config.yaml
model: "masked image model"
dataset: "rendered roads seen from a driver's seat, with toy cars, trees and houses"
train_examples: 145000
image_size: 32
crop_scale_min: 1
horizontal_flip: false
translate: 0.12
rotation_deg: 5
method: "mae"
mask_ratio: 0.75
loss: "mse"
encoder_arch: "vit"
encoder_norm: "rmsnorm"
encoder_norm_position: "pre"
encoder_activation: "gelu"
encoder_head_dim: 64
encoder_fused_qkv: true
encoder_bias: "all"
encoder_qk_norm: false
encoder_parallel_block: false
encoder_moe: "top_k"
encoder_drop_path: 0.1
encoder_num_experts: 8
encoder_moe_every: 1
encoder_expert_mlp_ratio: 0.25
encoder_experts_per_token: 1
encoder_shared_expert: false
encoder_patch_size: [4, 4]
encoder_layers: 12
encoder_width: 320
encoder_positions: "learned"
decoder_width: 128
norm_pix_loss: true
decoder_layers: 2
residual_init: "none"
optimizer: "adamw"
learning_rate: 0.00087
beta1: 0.9
beta2: 0.999
eps: 1e-08
max_grad_norm: 3.0
gradient_centralization: true
l1_shrink: 0.03
max_steps: 33500
batch_size: 256
epochs: 59.1
lr_schedule: "cosine"
final_lr_fraction: 0.1
warmup_steps: 3350
weight_decay: 0.1
Rows from expert 5 of block 7 of the encoder, named by matrix and row number. Rows with one number belong to one neuron. Each number is 50 + 15 x the weight over the matrix's rms, rounded and kept within 0 to 99. All counts start at 0.
# up: expert up (encoder.blocks.7.mlp.up, 8x80x320), inputs 160-239
# down: expert down (encoder.blocks.7.mlp.down, 8x320x80, transposed), outputs 160-239
up.9:07 50 44 50 50 74 52 51 50 48 65 66 46 51 49 50 50 54 50 50 47 48 50 49 49 50 50 50 49 50 51 49 49 52 41 57 52 46 53 49 75 28 49 52 51 55 50 47 50 49 58 51 51 50 44 44 49 49 70 50 50 50 57 50 51 46 41 51 48 50 49 52 50 99 53 65 50 50 52 51
down.9:64 50 00 18 50 50 39 54 49 51 43 52 49 51 49 21 50 62 50 52 50 50 50 50 62 50 50 50 47 53 48 53 52 40 50 47 52 52 45 50 54 50 46 51 53 49 46 49 48 50 55 50 59 50 49 51 45 44 51 49 51 50 49 51 50 49 58 50 45 50 51 57 51 50 50 50 51 57 50 69
up.10:51 48 50 51 49 49 51 51 49 47 52 52 49 21 53 11 48 51 47 51 50 51 58 50 50 00 49 52 48 50 50 52 50 96 47 50 49 51 50 18 49 51 48 99 50 69 51 37 50 49 51 50 49 48 49 50 49 49 50 20 50 50 54 49 51 51 50 06 52 72 48 62 52 59 51 22 52 50 83 50
down.10:49 51 33 48 41 50 64 44 50 49 51 50 49 49 56 15 45 50 57 45 51 50 49 55 49 34 50 69 53 50 44 56 48 50 49 49 52 22 52 50 48 55 51 99 48 49 50 00 50 48 54 49 50 17 50 57 51 48 60 49 50 49 50 49 49 49 50 47 56 49 48 49 51 51 50 47 55 39 38 51
up.11:50 50 47 50 37 50 59 90 49 53 45 49 52 52 50 49 49 49 50 49 54 49 46 50 51 50 99 50 49 49 51 49 49 47 51 52 49 50 53 08 20 49 49 49 50 51 50 50 49 51 51 50 52 51 53 50 52 49 50 50 50 55 48 99 50 50 50 60 00 47 53 50 50 51 52 50 53 51 51 49
down.11:42 49 56 54 50 50 18 46 45 50 99 50 49 38 51 53 46 39 49 50 51 99 47 50 52 52 48 49 49 51 28 49 53 53 50 51 50 31 48 00 34 00 42 50 83 44 52 52 51 54 50 50 49 50 48 56 48 99 50 53 51 55 53 51 55 42 50 75 00 56 50 49 08 37 50 46 37 50 54 51
up.12:51 50 44 50 49 51 50 47 50 50 37 49 51 51 53 59 53 50 72 49 50 50 46 51 46 52 51 49 51 60 50 50 50 49 50 50 50 51 50 50 51 49 51 51 50 00 51 51 39 50 52 51 52 46 50 00 62 51 46 52 50 49 48 50 50 50 51 52 49 50 51 50 50 48 50 50 50 50 52 49
down.12:53 47 50 56 37 52 51 49 49 51 49 51 55 50 52 50 68 49 48 72 55 57 48 49 83 51 49 50 50 52 48 42 52 44 51 47 50 56 51 58 49 49 48 51 57 49 52 49 51 50 51 51 40 49 50 94 52 54 42 50 49 00 53 15 53 52 50 50 50 51 53 49 50 52 46 54 46 72 49 49
up.13:53 50 50 50 54 34 48 50 47 51 41 50 51 45 49 46 51 48 51 48 52 50 57 48 48 50 52 49 50 47 50 51 50 49 51 50 53 52 52 00 41 49 78 50 51 30 50 64 62 49 49 51 51 53 78 68 50 50 50 53 51 50 19 48 51 49 44 33 53 52 52 50 51 49 47 52 52 51 46 51
down.13:51 51 53 28 71 51 48 65 54 50 47 52 52 40 49 53 49 68 47 45 39 46 48 50 18 26 50 51 49 50 49 51 50 49 50 41 47 50 52 33 49 51 14 51 58 57 47 98 54 51 50 50 89 51 50 54 51 51 55 50 49 49 50 47 49 46 33 50 52 49 42 52 50 27 46 52 76 36 72 46
up.14:54 50 50 50 46 50 51 49 50 49 29 51 50 49 51 50 00 53 50 77 50 50 53 51 48 50 50 49 53 51 50 50 50 55 50 49 51 48 51 51 50 49 50 50 50 48 52 49 50 50 50 50 49 47 48 51 52 51 47 46 50 49 50 50 49 51 49 50 49 50 49 50 50 50 49 50 51 82 50 51
down.14:47 52 51 50 49 52 50 49 51 54 54 55 50 50 50 57 99 51 50 44 46 48 51 59 47 50 51 73 56 50 49 51 54 50 50 48 60 48 50 51 52 38 51 51 48 51 50 51 49 50 48 50 48 27 54 44 48 51 89 99 50 53 51 53 50 55 53 52 55 48 51 41 51 62 52 51 33 00 50 48
up.15:50 49 62 49 54 48 50 52 50 50 50 49 55 47 52 51 50 52 56 50 50 49 50 49 49 49 88 50 51 50 47 99 99 49 52 52 78 69 46 49 39 51 49 50 50 50 50 51 52 51 49 54 51 56 49 54 51 65 51 48 50 49 55 50 50 50 45 00 53 50 52 20 00 48 46 51 51 51 50 51
down.15:48 54 52 27 61 48 51 50 49 46 09 48 52 50 50 50 46 58 48 50 16 55 49 50 51 49 13 44 51 51 50 49 46 29 51 80 56 50 53 53 48 63 48 48 49 40 55 49 50 54 49 47 00 52 64 53 46 99 51 03 50 49 46 47 50 56 41 52 99 47 90 49 47 10 51 45 52 53 51 48
up.16:50 49 50 47 51 50 51 50 53 51 45 50 70 49 79 53 49 40 36 50 47 45 59 50 51 48 53 49 00 51 51 50 50 57 49 46 53 47 48 35 56 50 50 50 50 49 49 50 22 50 45 49 51 58 48 75 55 50 52 49 49 55 51 51 50 51 87 47 49 50 30 51 50 53 52 52 51 48 50 51
down.16:49 50 51 22 42 48 52 49 50 31 39 50 49 50 51 50 50 47 49 49 52 48 53 50 50 23 55 47 49 49 49 55 47 48 51 29 51 50 52 46 45 41 50 51 47 46 50 49 50 52 64 51 52 49 47 69 49 49 50 99 99 99 50 50 49 49 50 51 54 51 57 44 49 00 18 54 51 54 52 48
up.17:50 51 51 52 51 54 52 50 48 51 50 48 49 40 49 52 50 45 47 51 49 54 51 50 50 51 49 49 52 49 48 50 50 49 52 52 47 50 55 51 51 50 49 52 50 50 47 65 47 51 52 52 49 47 49 50 52 50 48 49 50 50 50 50 50 50 46 47 50 51 52 50 50 49 41 50 49 50 51 50
down.17:50 52 45 49 52 50 49 53 52 51 39 51 49 50 44 50 46 52 51 49 49 53 47 50 48 57 50 48 51 49 48 45 49 49 50 43 50 51 46 52 50 50 49 48 48 53 50 53 50 50 50 50 49 50 53 40 49 51 55 49 44 48 51 51 50 50 50 48 48 47 48 50 51 52 48 54 52 40 51 51
up.18:53 50 47 49 50 69 50 55 45 51 50 49 58 50 99 50 53 50 50 51 49 64 50 50 49 51 49 51 50 44 42 54 48 53 51 50 51 49 56 50 55 48 48 49 51 49 48 59 48 47 51 51 49 50 41 53 50 50 48 50 49 50 51 53 50 51 49 51 41 59 50 89 50 52 50 50 73 00 50 50
down.18:50 53 52 50 54 50 50 48 52 47 54 49 49 52 53 50 52 50 48 44 99 46 53 51 51 51 69 51 33 48 32 55 50 54 50 51 50 25 49 52 50 50 23 54 51 50 49 32 50 44 54 50 35 54 49 60 53 54 51 50 52 53 43 51 50 38 99 52 42 50 53 53 51 29 55 45 50 52 51 52
up.19:40 54 48 49 57 50 51 46 52 50 50 55 49 52 50 50 49 50 51 49 38 51 35 51 52 00 50 50 47 51 00 92 50 50 50 53 50 49 49 47 49 58 51 48 50 50 50 54 50 51 49 49 49 47 55 52 66 50 50 47 99 63 50 75 50 52 50 00 00 51 50 50 49 53 51 51 48 50 50 52
down.19:49 50 52 49 48 49 47 50 52 49 90 79 51 58 35 70 48 58 48 48 49 49 49 46 53 44 54 00 46 45 48 51 48 20 50 50 50 47 00 19 50 74 52 50 50 53 73 50 49 50 50 49 56 53 48 51 49 50 41 50 99 53 09 50 99 51 50 52 63 50 44 52 41 50 54 49 55 54 58 72
up.20:51 50 50 51 49 50 79 52 50 51 51 51 49 51 49 51 49 50 49 50 49 49 51 49 47 48 49 53 49 50 50 50 48 52 50 50 49 53 49 37 90 99 03 49 51 89 50 83 51 48 67 50 86 79 50 51 49 46 50 50 22 50 50 45 52 47 48 50 49 55 49 50 50 47 50 99 90 51 49 50
down.20:47 50 51 76 49 49 51 50 50 51 51 18 49 50 47 46 48 48 99 43 51 39 52 49 51 00 92 99 51 37 50 51 48 62 52 50 52 47 56 38 52 51 48 54 50 49 49 48 50 50 51 49 49 59 47 58 66 41 59 50 76 57 47 77 51 53 48 49 52 51 49 48 48 50 52 45 39 50 52 51
up.21:45 52 53 48 50 50 48 58 50 51 56 49 10 53 52 51 51 50 45 49 52 47 47 51 44 49 49 47 99 51 49 51 49 50 50 50 49 49 51 38 62 51 21 49 52 55 54 50 50 48 54 52 40 46 53 49 53 50 68 47 00 43 51 50 49 40 49 50 42 51 54 50 50 46 42 49 49 50 49 50
down.21:51 41 54 49 61 50 56 52 50 54 53 17 50 51 53 48 52 49 99 50 42 80 43 50 52 47 49 52 53 52 35 48 51 59 51 68 50 50 48 50 52 50 50 49 55 47 50 48 49 50 50 51 49 49 45 61 71 42 65 49 52 51 51 51 50 50 51 47 59 72 50 47 55 57 52 51 51 18 45 99
up.22:50 44 51 51 52 50 52 52 48 51 51 51 49 50 51 50 49 45 51 52 43 59 52 50 51 49 47 40 53 50 47 50 50 47 52 50 49 50 49 50 49 51 50 50 50 73 47 52 51 50 52 50 49 50 38 51 53 50 46 48 49 53 58 50 51 49 51 49 52 51 51 50 54 50 49 49 51 48 50 51
down.22:49 50 40 49 49 51 50 55 50 49 51 37 48 53 49 42 50 55 51 50 55 54 54 51 49 52 49 50 51 48 50 52 50 47 52 47 40 51 48 52 66 50 48 51 50 51 58 51 50 47 51 46 50 50 53 43 44 49 53 46 49 51 49 50 50 49 48 47 43 43 50 50 53 70 48 51 49 00 51 50
up.23:47 48 52 35 51 49 41 51 48 50 54 48 72 50 00 00 52 51 50 21 51 79 52 51 50 50 89 47 50 50 42 51 51 40 50 52 50 64 73 50 50 52 54 53 50 27 73 52 49 59 50 50 49 52 50 38 99 76 50 50 49 31 50 49 44 46 50 50 72 57 62 51 37 49 50 53 52 59 50 53
down.23:49 51 59 51 46 45 48 51 50 49 50 51 52 51 50 50 41 46 49 64 48 46 50 50 50 51 37 49 88 52 89 47 47 53 49 45 56 50 78 52 50 47 50 48 50 48 54 55 59 49 43 50 55 69 51 48 75 49 50 49 47 51 45 37 52 47 49 49 54 54 48 42 50 63 49 50 59 50 45 49
up.24:00 50 50 50 52 51 60 53 50 49 55 50 50 50 50 48 49 53 50 48 50 51 68 49 48 49 98 48 50 48 43 50 50 50 50 62 50 34 51 45 02 51 50 50 50 62 17 50 50 50 50 51 50 92 68 50 39 49 51 50 49 59 51 55 51 49 46 49 51 00 49 46 51 06 77 51 50 49 49 49
down.24:48 48 50 24 49 80 53 54 12 51 53 50 51 61 50 49 46 53 45 48 50 49 37 50 52 52 57 51 49 57 48 54 50 00 49 78 50 53 49 50 50 67 49 48 50 46 48 22 50 51 54 50 50 50 24 38 45 52 55 45 50 52 51 51 50 47 00 51 35 51 54 52 50 31 53 45 53 46 48 51
up.25:50 51 50 46 49 49 45 57 48 51 53 50 50 21 49 49 55 51 56 47 44 51 51 50 49 48 56 48 54 48 50 71 49 43 49 49 59 46 77 00 99 45 46 56 51 51 49 53 50 30 49 51 48 50 51 50 52 51 44 49 51 50 34 49 50 49 24 51 50 52 52 48 60 49 48 50 50 48 50 54
down.25:40 50 44 40 57 50 49 57 53 42 48 50 51 50 51 50 33 49 45 49 53 50 50 56 64 49 49 52 50 59 50 74 49 51 50 52 49 52 51 51 50 54 48 52 50 50 56 49 50 49 48 50 64 53 50 49 50 35 80 50 50 72 51 50 53 33 49 18 31 44 00 49 51 50 49 48 51 34 41 50
up.26:49 50 55 50 50 50 51 50 51 51 47 43 50 51 51 49 50 50 67 50 50 50 47 49 51 50 99 50 50 52 48 51 51 53 52 51 50 52 46 85 51 52 49 50 49 50 51 49 53 59 50 50 50 49 49 61 59 59 50 49 49 50 51 50 50 50 49 13 51 51 99 50 00 50 50 49 50 50 53 51
down.26:51 50 87 53 52 48 43 50 47 48 61 50 53 50 50 50 50 49 48 52 51 57 49 50 51 50 45 49 68 49 78 49 48 52 51 48 50 49 52 49 50 49 50 49 51 52 54 55 50 50 50 50 00 50 49 53 66 52 49 43 99 55 49 49 51 52 49 53 85 51 49 45 50 48 50 52 50 50 50 51
up.27:49 49 51 51 51 52 51 51 49 50 50 49 50 49 51 51 50 48 49 51 46 53 46 50 50 50 50 50 52 50 47 50 50 49 51 50 49 50 50 52 50 49 49 51 50 51 49 51 50 50 50 50 49 49 49 51 54 50 48 48 50 52 50 50 50 51 50 49 51 50 52 51 51 51 50 50 51 45 51 52
down.27:51 49 41 47 50 50 56 54 50 50 41 45 48 50 49 51 46 56 51 50 50 51 50 50 49 53 51 50 50 51 51 52 49 46 49 46 48 52 48 52 52 49 46 51 49 52 49 50 49 49 53 48 50 50 53 44 49 49 54 50 48 47 43 51 48 51 48 46 37 51 46 50 53 54 51 53 49 41 49 51
up.28:27 51 48 48 38 51 53 48 52 00 37 50 52 51 52 73 53 57 50 51 47 49 46 52 99 51 50 51 46 48 51 50 50 54 51 52 53 73 51 54 55 49 49 49 50 49 78 46 49 49 55 50 52 76 97 51 00 50 50 48 51 50 50 52 51 53 49 51 45 48 51 50 50 53 50 54 49 49 51 00
down.28:52 47 26 50 55 60 49 51 47 48 48 66 56 50 46 47 53 72 49 46 42 45 51 58 51 45 51 48 51 52 49 51 51 48 49 25 47 50 45 50 50 00 50 37 51 51 66 52 50 56 46 50 66 41 48 67 07 49 46 49 41 47 52 53 50 51 51 91 56 50 56 55 51 49 47 50 39 53 52 53
up.29:49 53 52 51 54 50 50 55 48 50 49 51 47 49 50 51 50 48 51 51 50 54 51 50 54 51 49 46 50 49 50 51 51 49 51 53 50 51 51 50 43 48 50 57 50 99 45 60 50 51 53 52 49 49 51 66 52 48 48 49 46 53 53 51 50 50 41 49 50 51 51 48 53 50 49 49 49 52 49 51
down.29:49 46 49 53 54 50 50 53 51 52 54 50 49 49 54 51 49 51 51 40 50 51 30 47 49 51 52 51 52 51 51 52 50 49 50 49 47 64 43 49 55 53 46 52 52 50 50 55 50 49 51 50 51 53 56 22 49 49 61 47 48 46 53 52 50 50 47 45 42 47 49 48 54 50 47 49 49 00 44 50
up.30:55 48 50 53 48 47 49 55 49 50 50 50 50 49 54 50 50 51 49 52 50 69 51 49 44 50 49 34 51 50 51 50 49 50 51 49 50 48 51 52 51 50 51 50 51 45 55 46 51 49 51 52 50 46 37 50 51 50 47 00 50 29 48 48 50 51 49 51 55 49 51 50 51 47 49 51 99 50 51 50
down.30:51 50 51 50 50 40 59 51 50 49 50 63 45 51 51 50 50 50 47 47 53 19 57 53 56 59 52 91 50 50 00 57 51 51 49 51 51 48 52 51 58 51 50 51 49 58 47 45 50 46 49 52 51 51 48 47 52 49 50 51 27 54 51 50 50 66 93 49 15 49 49 50 58 50 52 51 49 51 52 57
up.31:25 50 52 50 49 54 65 53 50 53 51 50 49 50 52 50 50 27 49 50 14 50 50 50 44 36 50 51 51 54 50 49 50 41 53 50 49 00 50 56 41 49 67 50 51 49 48 50 50 51 50 50 46 49 67 39 51 48 50 48 52 49 50 54 50 50 51 50 51 50 51 50 49 48 51 60 50 48 46 51
down.31:50 60 57 50 46 52 53 50 50 50 49 52 53 97 28 47 51 45 50 52 49 50 50 49 50 49 49 49 47 33 50 50 50 49 50 53 34 64 50 55 50 50 92 51 50 53 47 53 49 49 89 51 52 47 21 60 47 50 42 50 50 52 52 50 50 52 49 55 48 47 53 48 51 49 04 71 52 50 36 49
up.32:50 50 50 51 51 51 50 50 50 50 50 50 49 50 50 51 50 47 49 51 48 51 45 50 50 49 50 51 53 54 48 50 50 48 51 50 50 50 50 51 50 46 49 51 49 52 49 48 49 50 53 50 50 49 49 50 53 50 49 48 50 52 53 50 50 52 50 50 50 49 51 52 51 50 52 50 50 45 51 50
down.32:52 48 39 49 51 50 51 56 48 51 32 39 47 53 51 47 47 53 51 51 49 56 52 50 48 57 52 49 49 52 45 54 50 48 50 48 46 52 50 50 54 49 47 49 49 55 50 52 49 48 51 50 50 52 50 45 49 48 53 50 49 50 49 51 50 50 51 44 39 51 46 51 51 54 51 51 49 38 50 52
up.33:51 44 47 49 49 48 49 99 49 51 00 50 50 54 79 46 52 48 31 46 49 50 36 52 49 51 50 49 50 52 50 49 57 50 50 99 32 98 56 73 49 49 48 41 50 49 51 50 49 50 58 50 50 99 52 49 50 49 51 43 51 88 50 50 49 77 53 52 48 48 50 50 60 53 51 50 59 50 60 49
down.33:50 50 46 54 52 49 51 52 48 50 09 50 45 48 52 54 49 50 47 51 25 70 51 50 52 53 00 51 53 51 50 48 51 49 49 43 51 27 49 00 48 49 48 50 50 17 48 50 51 52 47 49 49 51 49 60 08 52 49 49 50 50 43 49 51 50 52 49 22 63 53 51 49 48 52 47 50 75 45 45
up.34:50 50 51 51 50 50 50 50 50 99 32 51 51 53 49 40 48 51 51 50 53 49 50 49 03 51 51 51 47 47 50 50 50 49 51 52 52 48 55 51 50 50 50 50 50 99 24 51 45 50 46 50 51 52 36 84 50 50 54 15 49 48 49 50 50 50 51 54 50 50 50 50 44 50 51 51 48 50 50 99
down.34:51 51 50 48 48 52 32 41 51 50 52 99 51 51 47 48 53 48 64 51 53 52 50 41 51 49 48 51 51 49 51 52 48 43 49 52 28 50 50 46 51 26 52 51 51 12 49 89 50 50 49 49 48 00 55 43 35 50 48 51 54 51 50 51 53 50 78 48 44 47 50 47 49 20 14 48 46 49 50 50
up.35:52 49 50 52 49 55 88 49 50 50 50 50 49 31 48 55 50 50 49 52 24 51 53 49 50 50 50 45 51 50 51 51 50 52 50 50 50 51 49 50 49 50 52 49 49 50 49 49 48 50 50 50 78 49 48 49 50 49 43 49 50 47 49 50 49 50 49 49 50 51 50 00 50 51 50 53 49 49 50 50
down.35:50 50 51 99 50 50 02 32 50 52 50 55 34 50 49 50 50 50 50 51 51 51 53 54 50 50 49 49 50 48 52 51 50 52 50 48 51 50 44 48 52 50 53 52 99 50 50 51 50 48 51 49 51 50 51 74 45 47 50 50 50 50 50 49 48 16 46 54 51 47 99 46 50 49 50 54 50 50 47 38
up.36:50 49 51 50 45 49 51 54 50 52 45 51 27 49 55 51 51 50 54 54 91 49 54 49 48 50 49 56 52 50 50 50 50 51 50 56 49 33 99 53 53 49 49 49 51 58 51 49 45 19 49 51 93 51 50 50 19 44 56 51 00 47 50 51 51 50 75 94 53 00 40 63 99 49 48 49 51 55 46 49
down.36:49 48 51 17 52 51 48 53 66 49 49 52 49 49 51 58 00 50 50 49 50 50 48 51 52 53 50 49 44 50 47 50 50 82 49 99 44 50 51 99 49 52 54 34 24 49 51 47 50 50 54 51 49 56 77 51 11 50 48 49 00 49 51 55 50 55 40 99 00 51 52 51 50 54 48 51 51 54 51 51
up.37:50 53 47 52 99 49 49 00 51 52 49 50 83 52 44 65 50 51 46 93 50 52 47 52 50 48 43 49 47 38 49 50 50 49 56 53 51 47 50 48 51 49 50 49 50 74 50 93 49 50 57 51 67 48 50 99 49 51 50 83 51 49 49 50 50 52 52 49 65 49 49 48 50 51 48 53 49 50 51 00
down.37:50 51 49 50 51 49 10 50 52 47 51 56 47 50 47 50 50 51 55 00 36 75 51 47 50 92 52 50 51 51 49 46 57 51 50 50 48 53 50 00 26 78 50 50 21 49 52 50 51 51 62 55 52 51 50 51 51 49 54 51 13 45 52 49 51 49 47 40 16 51 45 53 50 43 56 54 72 49 53 16
up.38:49 51 51 51 47 51 50 51 51 51 45 82 50 29 51 50 52 48 51 51 49 51 04 51 51 47 50 50 71 51 48 52 99 42 50 66 49 45 49 14 53 48 72 51 50 50 63 36 49 50 46 50 25 48 49 50 52 49 10 49 50 49 50 63 50 52 54 24 56 51 53 49 50 63 50 49 49 50 50 50
down.38:49 50 48 00 42 48 52 53 23 49 48 50 49 66 47 54 49 59 49 50 48 54 50 48 51 49 47 52 52 50 48 50 49 00 50 35 50 50 52 50 69 51 49 41 56 08 58 49 51 49 48 50 51 53 47 59 47 57 46 99 49 52 49 48 49 52 50 50 50 52 50 53 53 50 46 48 54 53 50 50
up.39:52 49 51 52 44 50 50 49 21 51 00 47 48 49 54 50 53 49 43 52 51 51 47 50 50 49 49 50 49 50 49 49 50 51 51 49 49 51 51 51 50 49 34 50 50 52 51 47 47 50 54 52 99 48 51 49 47 50 43 43 51 51 65 49 51 51 49 50 51 48 54 50 51 51 48 49 51 49 65 50
down.39:49 50 45 46 51 50 51 49 51 50 65 59 50 51 51 51 50 50 49 50 51 31 32 50 51 71 51 51 50 50 52 45 50 64 50 42 00 48 45 49 50 51 52 50 50 48 52 50 50 51 88 51 50 50 52 48 49 48 55 50 17 09 50 51 00 53 51 51 51 52 76 52 53 50 50 51 60 38 50 51
up.40:59 51 49 55 93 50 50 52 49 50 41 51 51 50 53 60 49 47 49 50 53 55 51 50 50 52 46 49 54 52 51 50 50 44 49 48 50 52 51 52 50 50 52 50 50 10 52 47 49 34 49 51 48 46 37 50 63 54 33 50 49 50 47 50 50 50 50 65 52 53 57 50 50 50 38 49 50 51 50 49
down.40:49 51 74 57 50 49 54 50 50 51 51 72 47 51 50 48 74 00 48 52 55 46 55 48 42 53 52 50 52 54 50 47 52 50 50 50 49 60 51 52 99 50 49 49 50 57 56 50 54 49 49 51 55 46 46 41 50 54 06 51 46 55 51 50 49 56 64 59 54 47 50 42 52 51 45 54 49 44 51 47
up.41:00 45 50 52 50 78 47 24 50 50 58 48 50 52 58 52 34 50 47 46 50 48 52 52 49 44 51 48 47 50 50 48 50 51 11 48 50 00 50 50 51 37 00 48 51 50 50 52 47 51 49 50 46 48 51 50 47 50 49 50 54 49 48 92 50 48 51 53 37 50 50 50 50 49 51 41 49 42 50 52
down.41:99 50 49 48 79 53 49 51 52 51 25 30 51 50 27 50 53 51 48 53 52 46 51 50 87 50 51 49 40 47 47 43 51 47 50 48 77 44 51 53 47 48 48 50 49 45 37 56 49 50 52 50 50 45 46 49 52 51 52 52 50 49 44 51 46 55 51 52 51 50 33 57 51 50 48 40 34 55 50 51
up.42:50 49 49 52 51 49 50 51 50 50 49 50 52 51 49 50 52 49 50 49 51 50 52 51 50 48 50 50 49 46 50 48 50 50 47 49 50 28 49 56 50 48 46 49 50 51 51 48 50 50 51 50 47 45 50 51 50 49 49 52 50 49 48 51 51 51 15 50 50 51 49 99 51 52 50 50 50 19 50 50
down.42:49 51 47 55 50 50 47 56 61 53 51 55 70 51 48 55 56 53 52 51 51 49 31 50 59 47 27 50 29 50 49 36 46 49 53 49 48 63 50 48 48 41 51 55 50 51 50 70 51 48 53 52 52 49 52 50 52 51 51 51 52 46 50 54 50 84 52 50 51 47 51 54 59 69 50 50 50 53 44 52
up.43:48 51 50 50 51 82 50 40 51 42 53 49 49 49 51 61 99 50 48 51 46 48 43 50 51 51 48 50 51 51 49 65 49 51 49 50 50 45 50 51 51 81 51 70 50 54 22 50 49 51 45 49 51 46 97 49 50 48 53 47 52 48 51 50 49 50 65 49 30 57 56 48 50 48 49 51 00 00 51 52
down.43:53 50 50 51 99 50 49 24 49 52 53 45 43 09 52 53 52 48 55 49 58 54 51 50 49 49 51 49 49 49 59 51 49 52 51 62 52 51 25 44 51 52 51 57 50 48 36 76 99 53 76 33 50 50 52 50 50 54 49 50 53 46 94 13 49 46 51 40 49 55 92 49 33 52 51 53 51 51 48 50
up.44:50 50 48 48 46 49 48 50 50 49 51 50 41 49 15 52 50 52 29 47 54 51 96 51 51 90 50 69 49 49 56 09 47 53 51 47 49 36 49 49 52 54 52 45 50 41 49 51 48 50 54 50 94 54 50 49 49 46 55 59 51 47 79 50 49 49 53 51 52 49 50 49 50 99 49 52 49 50 50 47
down.44:49 50 49 71 50 50 72 48 50 50 45 50 00 50 49 50 58 50 50 50 50 51 51 50 49 50 51 50 50 50 50 47 51 50 50 50 50 60 47 49 54 51 50 50 48 51 48 47 46 50 49 49 51 75 51 46 49 50 49 50 50 49 50 51 49 50 50 50 50 47 50 50 50 88 48 50 50 47 45 50
up.45:49 51 52 51 52 40 89 60 73 48 07 50 36 50 48 64 47 50 51 74 50 30 49 52 50 51 51 49 50 49 50 50 50 50 50 50 57 49 50 54 45 32 57 54 50 49 77 38 50 51 48 51 48 45 50 64 66 50 50 50 44 50 50 50 49 52 43 55 51 50 49 64 43 53 53 99 49 50 50 51
down.45:66 54 51 48 51 49 75 47 49 48 03 37 50 61 49 96 52 60 52 47 51 49 40 52 51 50 49 47 59 48 52 50 45 49 50 54 48 89 49 49 53 43 62 49 53 49 58 58 48 51 64 51 49 49 30 51 63 57 46 53 57 46 84 53 48 51 54 51 53 49 63 45 79 49 49 56 59 47 50 73
up.46:51 39 52 48 34 50 88 50 43 50 50 50 59 46 99 57 77 50 00 99 50 99 53 48 51 50 51 74 28 52 30 55 50 49 53 50 50 80 49 62 50 72 42 27 50 73 51 00 51 50 52 49 50 50 50 50 51 50 51 50 49 86 53 00 51 50 52 50 18 44 50 50 49 49 41 47 52 00 99 39
down.46:49 56 50 48 53 48 50 49 50 55 84 44 84 51 60 49 48 50 51 38 54 45 51 49 50 56 63 52 48 53 53 49 49 56 50 61 49 19 51 54 39 52 52 49 52 50 49 43 49 50 52 52 44 57 50 51 53 51 49 49 46 68 50 54 34 50 49 51 49 50 49 50 50 48 51 36 15 49 51 52
up.47:60 50 51 51 50 48 50 52 50 50 50 50 52 45 50 50 57 52 51 51 50 50 51 46 40 50 51 49 53 29 50 53 50 49 81 49 53 51 48 51 49 49 50 50 50 51 10 48 50 50 57 51 50 51 49 50 50 50 24 47 50 51 50 41 50 52 50 51 44 50 50 49 51 47 49 50 51 51 47 40
down.47:18 38 46 48 48 50 58 51 50 46 49 42 49 49 49 50 36 45 48 50 50 37 49 61 43 67 45 51 50 57 48 64 48 49 49 48 57 50 50 49 48 50 54 48 51 58 50 51 51 48 52 50 50 49 50 49 51 50 57 48 36 56 51 50 48 50 49 49 45 49 53 51 54 50 50 52 59 40 50 50
up.48:51 50 50 50 50 51 51 50 50 50 00 49 52 51 49 51 47 49 52 99 63 49 50 49 49 50 20 52 51 49 51 50 50 52 51 49 47 65 50 62 50 51 50 88 50 00 50 00 52 50 53 50 49 49 50 26 50 49 46 50 50 46 48 49 50 50 50 13 51 58 49 50 50 50 50 50 50 51 52 48
down.48:49 50 50 50 50 51 54 46 53 52 59 54 50 51 50 48 50 52 52 49 50 50 49 50 50 48 50 55 50 52 46 54 49 50 49 53 53 51 51 51 50 00 51 51 70 50 48 48 50 49 48 51 50 50 50 46 60 51 51 74 49 47 50 53 49 53 52 51 61 52 52 51 50 73 51 53 50 69 49 50
up.49:57 50 49 52 61 55 51 48 50 50 52 47 49 49 52 52 67 49 51 51 49 50 34 49 50 54 50 48 50 53 49 51 50 33 48 51 51 61 50 50 47 51 48 49 50 46 41 49 52 48 49 50 80 50 47 23 50 53 45 50 52 50 50 50 51 48 51 64 51 50 51 51 50 51 52 49 50 47 55 52
down.49:47 47 50 50 55 49 50 50 15 50 49 49 51 55 49 49 49 58 47 76 50 63 46 50 50 52 50 47 52 47 59 44 50 48 52 47 48 47 50 52 53 51 47 51 52 50 53 49 50 50 50 45 51 50 42 55 78 52 48 48 51 49 48 47 50 52 48 53 47 50 49 65 50 52 50 51 52 58 78 50